python train.py --model="image classifier" --dataset="scattered letters and digits in many colours" --train_examples=97500 --image_size=48 --crop_scale_min=1 --horizontal_flip=false --targets=["largest"] --num_classes=36 --arch="vit" --norm="layernorm" --norm_position="pre" --hidden_act="gelu" --mlp_ratio=4 --head_dim=64 --fused_qkv=true --bias="all" --qk_norm=false --parallel_block=false --inner_norm=false --moe="top_k" --drop_path=0.05 --num_experts=8 --moe_every=2 --expert_mlp_ratio=0.5 --experts_per_token=1 --shared_expert=false --patch_size=[6, 6] --layers=16 --width=192 --positions="rope" --pooling="mean" --label_smoothing=0.1 --loss="binary_cross_entropy" --head_dropout=0.1 --residual_init="none" --optimizer="soap" --beta2=0.95 --learning_rate=0.0039 --beta1=0.95 --shampoo_beta=0.95 --eps=1e-08 --precondition_frequency=32 --max_precond_dim=512 --one_sided=false --adamw_lr_other_params=0.0018 --max_grad_norm=0.5 --max_steps=10300 --batch_size=64 --epochs=6.8 --lr_schedule="wsd" --decay_fraction=0.4 --final_lr_fraction=0 --warmup_steps=300 --weight_decay=0.1 --adamw_weight_decay_other_params=0
Rows from block 13 of a small image classifier, named by matrix and row number. Rows with one number within an expert belong to one neuron, the router's apart. Each number is 50 + 15 x the weight over its row's rms, rounded and kept within 0 to 99. All counts start at 0.
Before each expert's rows are labels from the 100 images, of 14976, where the router gives the expert most weight on average: "responds to" is what is common among them; "place" is the part of the image that holds the peak. Only what is clearly more common there than usual is listed. The data: scattered letters and digits in many colours.
# router: router (model.blocks.13.mlp.router.weight, 8x192, trained with AdamW), inputs 0-191
# up: expert up (model.blocks.13.mlp.up, 8x96x192), inputs 0-191
# down: expert down (model.blocks.13.mlp.down, 8x192x96, transposed), outputs 0-191

# expert 3
responds to: the character T; largest: T; count: one; the character 7
place: top left
router.3:65 67 47 47 51 39 31 60 52 67 53 76 60 54 32 68 49 39 56 48 59 52 54 55 63 45 77 44 41 24 70 27 42 54 56 35 34 38 51 73 47 12 62 44 38 34 60 61 39 75 48 50 39 67 55 16 43 37 52 66 37 39 19 73 48 62 50 59 40 49 63 58 54 56 67 34 45 61 41 53 39 38 47 40 64 28 27 62 27 40 67 36 71 34 76 47 57 78 27 66 72 23 37 43 47 37 44 67 60 16 33 68 63 66 56 48 56 67 36 35 52 24 72 60 77 59 60 37 70 64 51 70 32 64 59 38 25 67 66 45 39 69 50 40 42 63 63 56 41 46 52 67 38 54 54 42 60 41 46 46 21 15 59 65 30 56 79 63 55 57 44 60 63 60 68 46 43 50 32 46 74 57 59 45 81 06 40 29 43 43 61 73
up.8:29 53 69 26 48 37 53 67 37 39 59 41 30 51 44 72 34 63 35 54 78 39 46 35 36 41 55 47 51 60 46 50 42 50 69 54 45 45 48 29 39 73 55 61 54 49 34 44 77 23 37 60 42 50 49 73 66 62 33 47 31 47 33 59 49 53 44 33 30 73 29 18 53 28 51 74 57 51 67 44 60 58 43 56 30 68 47 28 69 49 38 31 35 50 31 88 45 37 73 28 23 55 70 39 63 22 20 31 55 74 83 49 56 23 89 29 42 48 40 40 38 77 45 46 61 39 46 54 62 41 63 35 47 54 39 69 50 66 51 57 10 71 50 56 60 33 48 58 40 59 32 41 38 53 39 47 63 68 51 59 67 36 50 51 30 68 22 44 60 70 32 34 50 61 51 48 65 45 77 37 38 74 50 43 42 63 52 40 21 37 46 20
down.8:60 32 35 53 29 57 34 47 46 57 33 63 61 57 42 33 36 35 75 55 32 58 68 75 88 54 68 44 55 49 35 40 65 47 58 31 35 50 40 68 63 45 36 52 51 26 60 31 28 55 63 29 27 26 36 41 46 39 61 61 66 37 66 43 35 41 55 55 57 38 63 78 42 68 33 64 50 51 57 27 43 63 34 85 60 41 56 44 34 46 57 57 53 55 69 51 52 52 43 55 40 66 32 67 18 67 69 54 60 48 35 55 67 44 50 56 53 60 59 72 57 10 71 33 67 66 67 48 47 52 57 37 57 55 45 68 55 59 22 13 99 31 32 64 48 65 38 51 94 33 56 40 56 55 49 53 57 48 59 64 40 52 62 45 70 32 73 34 58 27 56 53 74 51 63 41 52 52 38 53 74 56 46 55 48 13 65 61 55 76 26 54
up.9:63 48 42 69 45 19 50 40 48 30 41 49 29 49 70 48 55 80 43 38 57 53 75 25 61 37 75 53 44 60 62 49 64 67 71 56 58 57 74 63 31 58 22 35 60 51 34 56 74 72 52 59 53 67 45 44 61 34 60 55 40 83 35 36 39 57 68 51 44 74 54 42 38 32 43 50 64 54 46 39 39 64 27 65 45 60 60 08 49 36 68 16 45 46 24 62 36 44 64 46 43 36 36 59 75 74 55 38 66 50 57 43 43 34 41 38 41 60 39 66 55 48 19 55 47 43 49 78 56 65 41 46 44 75 69 44 41 67 73 77 49 57 61 79 44 16 41 58 38 31 41 42 49 36 55 43 48 31 63 44 60 64 42 40 56 61 23 28 62 32 99 62 49 46 68 48 36 38 45 20 42 41 31 55 48 65 68 68 67 31 28 44
down.9:51 30 59 39 59 57 65 67 58 71 50 46 72 42 47 52 43 41 60 87 55 41 79 74 38 42 66 26 63 66 44 88 52 52 52 34 51 46 34 59 42 47 64 52 64 54 70 57 28 50 45 04 32 27 61 40 60 41 62 54 40 23 87 60 56 47 33 67 63 38 57 73 53 61 51 49 48 32 62 47 42 41 34 39 56 15 49 61 63 61 44 46 35 41 69 73 58 57 21 34 49 83 73 44 25 33 49 43 40 67 69 66 43 62 33 45 67 48 70 32 63 26 68 36 79 57 42 20 39 38 45 37 52 39 31 51 36 49 27 48 55 66 67 14 51 75 54 50 45 41 38 53 49 62 34 37 65 46 47 50 41 31 59 75 39 41 70 61 39 46 30 45 49 62 18 58 40 37 59 48 39 72 24 37 26 48 44 57 55 64 65 45
up.10:64 75 54 39 48 57 49 43 38 45 43 48 32 55 67 56 65 44 58 40 55 52 52 48 80 51 32 72 26 41 35 40 47 35 48 23 44 40 41 71 41 26 43 36 56 71 61 27 69 10 56 50 33 39 33 46 69 38 62 45 81 80 36 51 54 51 46 32 54 52 37 46 55 61 37 36 43 71 61 59 52 48 48 42 69 53 64 37 35 70 63 63 22 56 61 79 62 51 74 60 40 44 43 32 73 29 62 42 32 56 38 43 34 50 42 51 48 81 59 59 55 93 38 74 37 67 48 55 54 52 56 65 27 58 74 69 59 82 48 57 30 47 49 44 59 23 74 13 42 37 40 79 80 39 56 71 48 47 41 41 44 60 20 67 30 42 24 67 50 58 43 48 29 31 47 63 46 52 25 63 71 30 47 69 66 55 44 49 28 40 64 65
down.10:76 60 60 44 52 39 52 58 58 36 67 46 61 34 52 14 44 54 27 44 30 79 52 42 25 62 39 44 83 49 63 31 42 58 24 84 47 59 56 38 68 56 84 55 29 30 44 51 60 45 56 36 42 37 52 34 28 38 48 58 46 50 47 62 39 37 45 58 34 66 57 61 52 43 70 54 45 32 45 63 34 65 34 31 58 31 59 49 55 29 36 61 78 43 45 67 38 43 48 56 65 47 47 67 36 58 35 25 39 77 46 67 61 36 62 40 75 49 61 38 74 29 75 48 57 04 37 66 34 68 29 48 66 47 69 39 43 34 55 47 37 25 50 30 36 45 51 78 76 61 82 39 52 66 39 40 51 60 58 64 25 59 65 47 59 67 43 69 35 42 55 66 66 77 44 35 43 61 82 29 57 58 72 61 60 46 23 35 68 65 51 36
up.11:77 63 46 51 54 00 34 48 46 46 50 33 41 57 61 26 48 79 50 46 40 24 78 52 52 44 38 62 72 73 86 53 68 52 62 28 64 36 63 63 50 48 49 21 58 70 62 56 76 29 68 45 29 56 27 28 49 55 43 60 47 50 62 51 57 35 47 53 49 73 53 43 71 27 78 36 22 58 33 40 63 40 19 42 51 53 45 46 29 88 29 63 69 51 71 46 47 67 59 49 48 48 34 57 43 58 50 65 44 61 64 31 40 32 45 40 65 37 53 63 88 74 53 83 48 66 36 26 78 46 45 42 66 46 60 72 30 60 71 48 74 46 68 41 42 45 63 49 51 60 61 48 30 44 66 43 58 61 36 38 31 35 27 49 64 51 40 55 24 64 46 44 45 57 33 58 43 41 46 59 60 63 72 74 46 49 41 36 28 61 62 35
down.11:65 56 44 55 34 69 52 53 56 44 64 53 31 31 42 23 61 58 64 28 24 19 60 57 43 43 53 23 59 50 44 48 52 44 62 45 41 45 55 58 72 64 47 50 30 86 53 70 64 39 47 37 45 28 52 42 56 20 49 66 90 44 53 63 71 55 43 51 27 60 42 48 32 55 28 45 76 55 61 44 59 39 38 53 64 64 42 31 31 73 47 78 17 70 59 70 32 48 26 50 60 43 22 43 23 70 46 16 77 38 60 57 37 51 60 46 49 45 33 65 43 66 61 51 26 55 12 72 45 48 62 45 48 52 58 45 42 39 78 45 39 27 26 38 46 43 50 44 40 29 66 98 23 47 51 72 38 51 43 43 17 59 46 49 42 51 20 28 65 42 49 50 61 50 48 60 45 47 65 49 44 58 43 63 49 44 45 51 32 87 52 59
up.12:55 45 47 82 32 71 42 26 56 31 38 89 55 68 63 82 50 66 40 50 46 41 61 42 22 46 67 51 38 49 44 59 35 81 57 23 35 56 31 40 69 80 59 58 70 46 34 59 41 64 60 34 46 49 32 48 63 47 48 73 54 40 63 52 44 64 27 80 54 54 57 62 39 37 55 53 50 75 57 17 23 41 22 44 46 31 59 50 67 56 69 36 48 35 55 39 69 65 22 48 68 37 46 75 22 25 68 48 38 70 79 50 61 64 35 67 69 74 48 31 72 47 51 45 63 48 23 71 50 37 62 39 47 43 29 71 44 38 46 48 55 14 27 74 70 48 46 26 46 69 58 57 52 57 44 36 58 38 42 71 70 57 72 68 51 50 51 40 61 51 66 52 66 65 51 67 58 62 40 29 54 52 42 63 69 45 48 28 60 49 36 40
down.12:48 44 46 94 60 46 44 51 50 53 42 54 86 69 46 24 44 33 50 27 43 22 31 43 33 94 57 31 46 24 57 41 30 53 84 39 56 58 70 62 47 33 48 76 74 79 48 50 49 47 49 65 46 38 21 16 52 46 59 25 46 52 38 18 69 42 57 53 40 81 64 56 42 49 63 43 39 40 60 39 54 57 69 55 47 62 56 53 62 58 45 91 69 85 39 61 42 49 57 66 40 36 50 41 63 40 35 36 41 49 31 44 34 35 33 62 51 56 57 40 42 78 56 50 49 48 65 50 41 57 74 50 43 64 32 61 35 26 24 57 51 66 64 24 43 50 50 45 45 30 46 43 54 63 27 39 75 57 48 76 36 51 28 59 24 47 46 58 55 74 41 45 62 74 49 52 55 46 32 40 32 56 19 55 48 50 64 43 66 72 57 31

# expert 1
responds to: the character 6; largest: 6; the character 8; the character B
place: top left
router.1:39 39 43 67 61 39 46 41 67 65 65 37 70 61 69 75 21 44 40 63 53 44 37 63 40 52 55 63 61 84 20 79 67 54 60 77 68 64 28 56 28 55 29 32 55 30 55 54 36 56 56 51 60 60 42 59 69 35 35 36 50 44 61 35 61 72 43 25 70 53 69 39 52 52 50 74 66 28 74 52 31 53 48 30 41 71 51 34 44 71 32 46 25 40 29 71 71 33 46 37 66 40 43 54 12 50 40 52 48 75 59 39 49 39 50 33 34 44 84 63 56 60 44 42 59 78 31 47 46 43 51 33 55 22 63 52 50 43 34 76 53 48 51 56 61 35 40 22 60 78 43 31 41 64 70 69 18 63 40 63 39 62 34 36 53 63 45 64 83 70 48 40 40 35 71 51 47 41 46 53 42 26 27 65 58 50 65 61 35 41 77 51
up.8:38 41 49 34 68 32 42 32 83 65 69 54 69 61 54 54 68 54 43 72 22 43 43 76 60 50 49 55 38 77 62 29 76 47 54 56 54 59 49 46 54 37 44 22 54 23 59 18 36 19 45 67 63 37 60 41 46 40 30 44 62 45 62 29 42 48 56 45 69 50 81 36 59 47 62 42 41 43 51 97 45 62 21 30 66 45 39 45 41 53 49 61 43 63 45 33 29 46 53 54 41 37 49 67 58 58 56 63 50 45 51 58 21 81 33 50 59 60 74 64 60 52 46 49 59 71 55 18 43 71 63 21 80 42 54 35 53 29 05 72 66 42 59 46 56 67 57 62 43 59 53 33 31 64 51 72 45 70 63 67 48 60 67 22 64 82 64 58 62 35 58 32 55 42 69 40 49 25 34 62 57 41 40 63 71 53 48 66 45 65 59 60
down.8:74 26 29 28 25 42 46 44 12 62 56 42 48 45 54 45 52 35 67 34 50 61 25 32 41 49 52 69 51 26 46 46 68 52 54 35 71 21 41 65 61 97 40 64 33 49 57 68 63 63 58 65 25 45 38 54 72 31 65 66 30 55 90 46 54 69 55 32 34 29 44 41 24 59 66 63 36 50 39 66 44 69 20 57 47 78 37 51 45 14 45 45 49 88 46 58 73 64 43 44 60 37 66 43 72 52 56 54 38 55 60 07 50 60 35 37 47 47 27 31 66 66 52 57 34 58 65 47 69 35 63 49 49 49 63 48 65 51 37 29 60 50 34 60 56 49 52 51 52 38 40 55 50 51 28 44 57 58 49 83 65 31 49 39 25 74 57 37 59 70 45 52 49 60 28 23 50 54 71 40 28 65 50 49 69 45 62 41 46 53 41 67
up.9:34 68 44 48 51 54 37 72 69 61 77 18 68 57 43 35 47 66 66 55 45 60 55 70 49 65 41 69 33 57 47 44 38 35 56 39 29 50 32 48 76 43 54 35 53 36 59 46 44 52 70 50 61 46 62 44 40 53 43 46 53 47 74 71 50 53 70 45 51 60 57 42 35 41 64 20 50 42 47 29 44 43 58 51 47 52 67 27 30 42 40 90 44 60 70 49 48 26 41 41 44 57 34 50 56 25 42 56 40 82 51 30 31 55 67 29 69 62 66 69 47 66 70 69 32 59 30 45 50 73 43 80 27 58 42 27 39 55 99 60 82 36 48 47 56 73 72 72 28 30 60 46 44 48 52 62 91 46 45 67 44 54 62 31 31 58 76 70 36 68 39 06 49 57 72 44 51 25 47 46 73 45 57 44 60 37 44 40 42 58 49 67
down.9:47 58 49 46 45 50 62 53 40 50 37 64 49 36 43 66 37 24 44 26 29 52 25 33 70 30 55 36 80 50 43 55 87 49 73 42 96 57 49 58 34 71 42 27 68 41 56 81 44 54 56 38 69 70 42 44 57 41 43 58 48 58 52 12 61 34 08 54 37 44 61 49 37 59 70 89 64 46 62 42 58 43 35 40 43 36 68 56 82 65 45 41 64 48 45 55 55 46 48 52 35 55 53 33 28 42 42 46 60 32 63 46 83 51 44 64 55 35 19 54 33 53 45 26 42 67 59 63 63 25 49 29 65 66 61 37 67 39 25 66 27 61 65 59 58 22 62 38 33 51 28 47 48 48 70 45 46 60 69 83 62 58 27 69 73 55 38 46 47 55 30 60 41 43 50 36 57 78 37 33 58 59 28 65 60 55 50 67 53 64 37 53
up.10:22 41 67 48 23 54 61 38 52 45 49 59 23 58 64 81 51 50 37 63 68 75 49 50 76 59 53 65 53 54 33 64 43 36 46 41 40 40 61 83 19 19 23 72 21 48 47 43 52 42 56 48 26 53 59 54 64 44 55 38 45 64 61 36 50 55 65 65 52 14 66 41 40 50 22 56 51 58 69 19 52 57 50 53 46 46 30 44 52 47 48 48 37 51 81 59 53 31 52 55 56 54 62 74 13 45 39 53 43 65 78 34 33 50 64 50 40 51 63 66 28 55 69 82 30 51 28 72 26 36 68 23 38 31 45 70 37 69 53 65 45 65 50 32 77 54 62 22 59 54 64 29 46 53 58 38 42 57 62 58 58 77 85 32 61 49 48 18 48 66 50 47 32 64 36 58 50 63 60 31 58 26 34 42 46 33 59 66 38 65 53 58
down.10:70 67 34 41 75 31 64 35 50 57 53 43 61 75 51 46 61 38 44 40 41 68 36 65 43 28 38 29 55 55 71 26 75 47 41 55 32 63 30 42 67 44 52 36 60 38 74 54 34 34 51 38 81 57 62 40 59 70 47 54 53 64 41 64 39 47 39 17 48 63 37 27 59 68 84 56 32 44 50 79 58 56 71 55 32 28 53 39 61 55 21 49 66 25 48 57 65 62 55 47 74 47 64 47 69 31 61 74 66 50 39 43 83 46 45 38 29 36 45 58 77 60 39 52 51 55 47 41 49 54 53 57 33 66 50 31 84 54 38 48 50 46 32 25 24 37 70 68 42 50 37 88 48 38 31 52 44 61 21 35 48 23 35 70 54 70 50 81 33 51 42 60 65 33 66 61 35 45 39 52 61 66 60 33 50 61 70 54 78 31 68 26
up.11:47 69 59 39 78 63 35 50 51 57 84 54 52 56 61 50 41 72 51 40 46 40 38 50 39 60 39 57 59 63 57 44 54 37 34 53 79 51 54 41 62 54 45 58 64 34 55 79 58 29 68 55 10 41 38 53 33 50 58 29 37 28 66 23 31 67 60 51 55 46 55 60 36 36 44 41 58 59 18 58 67 60 74 62 46 25 48 57 28 63 52 37 73 68 44 24 73 59 41 67 36 73 48 71 74 84 65 32 44 43 64 63 56 67 38 43 56 55 13 34 49 58 21 52 85 62 54 50 62 72 25 58 69 49 30 51 66 30 34 36 51 52 52 31 55 34 55 67 38 53 45 45 47 49 62 58 37 80 90 50 59 47 54 42 57 59 56 54 62 54 51 34 36 33 45 64 66 62 43 43 27 35 28 30 76 62 26 41 40 39 11 45
down.11:56 41 50 44 42 42 23 46 36 66 44 59 76 42 67 49 42 34 43 29 82 74 39 35 09 52 32 70 34 48 82 69 47 40 55 41 47 31 64 57 58 61 49 50 61 42 32 46 71 31 55 23 60 39 37 41 57 54 22 53 58 44 52 41 34 62 55 47 59 53 24 47 37 46 14 64 47 72 43 36 48 21 57 72 24 79 52 60 43 68 59 57 54 76 43 21 28 42 39 19 63 57 42 33 40 46 55 56 50 68 30 47 51 71 46 33 63 54 55 35 51 44 73 71 65 30 61 66 86 72 24 44 46 43 57 61 49 40 63 31 48 68 54 69 78 41 73 62 25 46 48 70 52 69 55 42 59 66 59 33 54 75 30 64 46 73 59 50 40 59 61 41 63 55 47 46 52 41 38 46 48 49 49 67 28 50 39 65 64 57 97 38
up.12:71 23 69 64 33 45 30 68 39 62 64 53 28 43 46 24 41 54 57 53 51 62 68 57 23 25 37 30 57 85 51 40 38 54 52 49 66 61 48 40 66 72 55 88 70 59 60 70 47 60 30 47 50 49 57 65 39 26 59 45 53 44 54 36 67 31 39 63 58 53 46 55 69 40 29 48 39 63 47 59 64 37 54 48 15 44 85 65 27 54 79 57 47 65 45 67 56 51 49 36 48 46 47 64 67 65 45 25 36 75 38 63 72 59 76 43 71 61 43 86 21 63 61 39 49 61 47 38 72 14 39 42 80 39 49 44 52 31 62 41 29 59 64 75 65 55 50 51 39 55 58 67 47 55 52 41 57 37 44 51 23 61 42 53 76 65 49 67 72 49 71 60 52 21 36 73 84 50 50 66 45 67 36 26 26 63 52 38 46 49 56 53
down.12:38 32 51 32 73 58 40 42 40 55 40 73 56 57 47 40 46 64 50 26 66 52 66 34 41 47 62 76 53 40 65 47 47 36 33 42 65 56 62 58 31 63 27 49 50 36 38 66 73 35 45 57 06 53 38 32 45 55 38 50 43 29 49 58 50 40 18 38 88 45 38 72 45 38 46 62 58 52 41 60 65 55 56 50 64 55 58 35 63 43 88 41 65 60 49 60 55 72 69 52 58 62 22 31 52 42 42 59 50 38 62 60 45 44 04 60 28 42 49 35 60 63 67 40 69 52 25 77 87 59 26 36 78 61 56 60 54 30 46 42 42 58 52 48 50 50 65 55 87 49 54 75 36 51 44 29 75 46 36 52 69 39 37 66 68 65 45 24 46 19 59 72 68 69 44 45 70 53 56 53 36 49 57 68 53 67 41 61 15 78 29 49

# expert 5
responds to: the character E; largest: E; the character C; largest: C
place: top left
router.5:31 68 56 61 47 58 73 69 57 60 46 43 40 55 42 54 63 53 52 44 41 75 34 62 51 68 45 47 65 41 42 36 48 33 47 54 34 40 55 46 66 29 34 44 66 40 60 42 33 42 19 74 46 48 36 48 58 23 36 56 72 63 47 35 11 52 32 38 29 77 69 46 42 60 46 65 60 53 37 72 54 59 62 46 75 55 41 47 76 65 27 61 65 75 59 52 20 61 26 63 49 46 71 39 45 61 59 60 37 52 35 36 48 61 48 38 25 74 59 46 27 52 25 48 45 50 45 17 10 35 68 32 99 73 49 66 56 52 46 41 46 48 36 15 56 59 38 47 58 39 69 40 35 69 43 85 51 37 68 55 82 58 63 43 30 54 41 59 38 66 63 52 22 69 43 43 44 48 53 39 25 33 60 48 48 60 48 42 30 70 59 73
up.8:55 45 62 32 33 34 46 53 54 28 54 63 69 57 73 48 58 54 46 34 51 54 70 58 29 36 53 63 68 50 43 58 42 75 30 42 63 51 54 50 41 78 59 39 40 42 59 70 67 58 38 67 50 60 50 74 52 61 56 45 59 40 42 56 35 53 57 27 55 58 45 35 47 58 58 37 66 59 39 70 69 39 39 70 52 67 40 40 34 41 48 46 38 68 40 60 78 40 47 32 74 26 41 72 18 27 50 54 70 63 47 39 29 22 80 58 90 28 19 44 58 55 37 29 54 49 35 68 68 39 40 51 34 65 27 42 52 44 60 67 21 48 59 99 44 11 67 52 44 13 59 54 40 42 58 57 34 42 60 46 44 74 51 53 62 46 39 63 93 43 32 36 38 60 58 33 69 46 52 66 33 43 34 63 48 32 38 81 56 52 37 53
down.8:19 66 61 52 50 42 33 56 51 29 51 43 29 48 45 54 42 42 43 30 36 05 50 81 67 48 62 83 63 69 46 70 56 53 66 26 53 73 64 65 61 25 32 19 60 57 55 44 44 44 39 14 54 51 68 23 54 60 59 40 54 70 53 43 52 60 51 59 47 52 40 50 66 37 39 32 23 49 78 40 54 68 39 17 43 52 60 38 54 65 61 79 52 48 33 42 52 49 51 57 33 52 20 53 57 45 42 44 59 42 82 61 27 54 61 49 29 61 53 66 41 28 63 51 21 75 72 59 44 45 47 08 56 57 34 56 65 40 42 80 59 56 45 70 67 64 26 62 59 57 27 58 77 54 52 45 78 53 48 37 64 60 55 52 62 50 66 73 51 46 55 44 50 53 70 33 48 56 37 76 63 53 72 47 22 31 59 64 41 36 58 76
up.9:45 71 57 88 46 62 45 63 43 95 53 34 39 58 49 52 48 61 62 73 43 34 60 63 33 60 28 37 62 29 57 46 60 46 54 59 50 54 56 37 75 27 69 49 63 73 67 50 58 66 30 65 38 55 45 60 61 36 54 50 57 27 50 49 47 51 05 40 29 64 40 44 70 54 42 47 40 52 35 37 40 63 86 61 49 45 48 57 67 52 45 58 70 66 67 51 32 40 56 51 50 46 66 38 55 55 60 62 30 26 26 80 48 25 41 17 59 72 51 64 37 62 51 44 25 61 52 43 46 30 56 54 59 62 40 49 42 53 30 50 45 56 85 33 38 50 24 23 57 29 57 70 71 47 64 65 45 45 56 14 49 50 55 72 35 33 59 46 39 46 80 26 35 44 19 32 37 45 65 31 19 39 51 56 22 60 48 26 40 41 65 66
down.9:62 13 53 32 40 47 44 19 64 45 51 53 64 36 55 52 54 51 43 59 64 50 38 29 21 57 78 68 17 59 55 59 71 57 59 62 47 53 13 63 27 67 54 75 33 41 50 66 41 31 57 30 70 36 67 28 49 48 47 38 57 58 45 80 48 69 67 50 57 38 57 72 23 48 63 50 58 12 49 84 39 44 26 28 47 58 96 53 60 35 49 26 02 48 41 48 56 56 97 54 64 60 40 63 58 47 60 69 53 30 66 62 61 69 59 52 43 47 54 38 70 42 49 57 42 41 48 63 45 38 39 53 40 44 47 60 57 35 54 56 54 28 45 57 55 63 50 68 52 66 68 39 15 55 37 41 46 35 54 72 60 56 60 50 76 62 45 52 60 47 33 66 73 53 74 74 54 46 46 63 40 71 57 74 57 50 39 42 55 48 36 48
up.10:57 69 39 47 54 73 22 67 43 36 28 45 54 46 56 44 46 44 52 40 82 54 52 26 52 50 51 43 75 29 59 48 52 46 89 59 68 52 64 37 47 42 36 58 72 42 44 66 49 34 65 37 54 55 30 69 34 44 71 36 30 49 43 56 87 47 45 34 47 63 71 23 32 42 60 54 58 51 55 42 59 76 22 31 55 89 56 63 51 45 36 38 38 62 47 55 36 58 60 43 56 55 48 43 79 37 15 18 31 49 85 40 57 19 72 42 54 35 36 50 84 42 40 29 55 41 48 44 47 50 47 41 53 31 80 36 47 54 31 52 56 42 48 29 69 18 44 40 53 55 35 63 53 60 55 44 68 58 36 17 77 30 49 71 33 83 38 25 37 54 41 36 59 59 55 34 61 45 38 47 43 36 44 36 73 64 54 73 45 26 50 46
down.10:90 17 71 45 38 42 58 54 67 44 55 60 80 52 54 59 54 54 35 32 23 34 46 70 39 35 34 38 44 58 22 94 52 53 39 65 11 49 55 62 34 76 64 44 39 35 41 41 29 56 16 69 63 50 70 49 46 56 32 38 46 45 49 61 34 49 55 58 62 43 50 51 67 31 60 42 49 57 43 63 33 36 12 49 47 21 30 38 54 37 79 61 67 44 71 73 51 62 11 55 45 35 34 60 29 75 39 64 43 56 27 59 23 51 51 45 31 59 43 53 38 62 50 69 60 62 45 40 77 33 40 33 61 67 36 67 58 51 53 31 70 42 34 48 44 93 55 49 38 46 55 59 37 65 59 46 44 36 75 52 56 40 52 23 48 54 23 57 59 27 46 49 60 42 53 81 49 53 56 31 56 40 52 48 42 48 30 46 52 52 52 54
up.11:38 60 39 53 72 64 70 78 49 23 56 42 57 29 53 79 72 54 17 60 75 35 77 55 53 69 52 50 58 45 34 45 43 19 58 23 55 58 67 52 38 44 50 43 40 42 34 48 35 35 36 50 70 59 39 54 41 70 55 56 70 41 42 30 35 34 61 65 61 43 49 30 38 54 22 65 71 40 45 44 29 44 57 35 42 61 50 78 90 48 65 58 66 59 60 45 62 24 41 32 40 43 42 76 36 66 63 26 60 60 60 61 00 46 48 45 33 44 41 44 48 74 61 69 32 50 58 50 99 38 57 54 54 52 46 50 63 48 39 54 50 53 75 80 58 31 46 56 43 41 49 74 82 42 81 63 48 61 74 42 26 76 50 53 55 61 51 45 62 56 63 28 55 49 47 58 55 65 51 54 56 45 37 51 64 35 33 63 42 44 60 48
down.11:17 77 80 75 55 39 39 53 46 45 73 47 38 58 42 33 60 14 23 40 37 20 62 55 12 73 41 53 45 62 65 90 63 52 54 37 40 45 45 56 51 48 51 56 73 51 49 58 46 26 34 58 44 82 55 14 73 53 54 58 35 59 35 52 41 72 59 43 66 57 47 35 64 25 49 47 59 38 64 76 65 58 69 68 44 47 59 30 59 36 45 51 57 25 51 56 47 36 43 28 32 56 36 55 81 27 51 48 59 41 31 78 54 49 60 32 41 41 48 23 57 38 73 54 34 48 82 39 54 35 50 49 38 38 41 20 44 37 72 64 55 75 48 39 46 66 47 55 50 47 46 49 45 65 45 33 65 38 52 48 53 60 60 66 41 42 51 67 50 57 54 46 22 42 61 57 75 42 49 49 36 22 56 25 86 41 48 68 20 36 34 39
up.12:30 37 61 50 44 23 35 44 61 33 53 69 55 27 47 47 66 49 75 41 45 87 35 41 44 38 52 39 46 36 69 64 58 78 23 19 40 44 52 68 79 30 44 64 61 48 70 62 58 53 60 76 67 65 72 48 58 39 54 51 47 46 34 19 32 54 35 50 36 57 45 70 59 55 46 59 61 68 30 51 77 37 43 60 81 32 50 74 46 53 51 62 71 54 69 49 42 66 37 49 40 56 52 33 23 58 67 65 52 57 33 36 98 63 30 59 35 80 42 27 72 50 38 46 61 28 11 47 63 42 52 60 50 79 34 55 61 56 51 38 31 71 33 31 61 56 57 49 43 48 45 62 42 52 33 70 67 50 53 33 50 66 65 53 44 42 31 51 29 45 63 59 27 56 10 68 54 40 58 67 65 58 44 50 59 65 35 57 41 81 46 59
down.12:68 35 19 42 65 66 39 42 65 61 58 73 45 52 37 34 51 45 51 29 59 48 39 48 84 58 55 68 43 39 59 29 38 42 69 56 60 64 53 45 39 62 56 38 52 42 41 39 44 60 60 43 55 69 45 67 49 73 57 57 49 57 52 68 64 39 36 44 41 41 25 22 38 39 50 47 57 34 59 57 40 67 47 43 58 65 46 30 40 53 44 78 38 71 34 46 37 53 55 87 63 38 48 56 36 74 46 50 14 60 52 53 14 64 27 70 38 27 31 49 36 67 51 52 52 37 63 65 56 47 47 27 52 41 44 44 25 52 31 41 33 76 29 32 29 55 55 56 66 57 43 39 31 37 00 45 23 83 41 73 43 59 30 62 42 61 73 22 54 44 55 55 77 68 81 32 38 42 59 45 65 78 45 65 65 56 66 48 72 76 54 36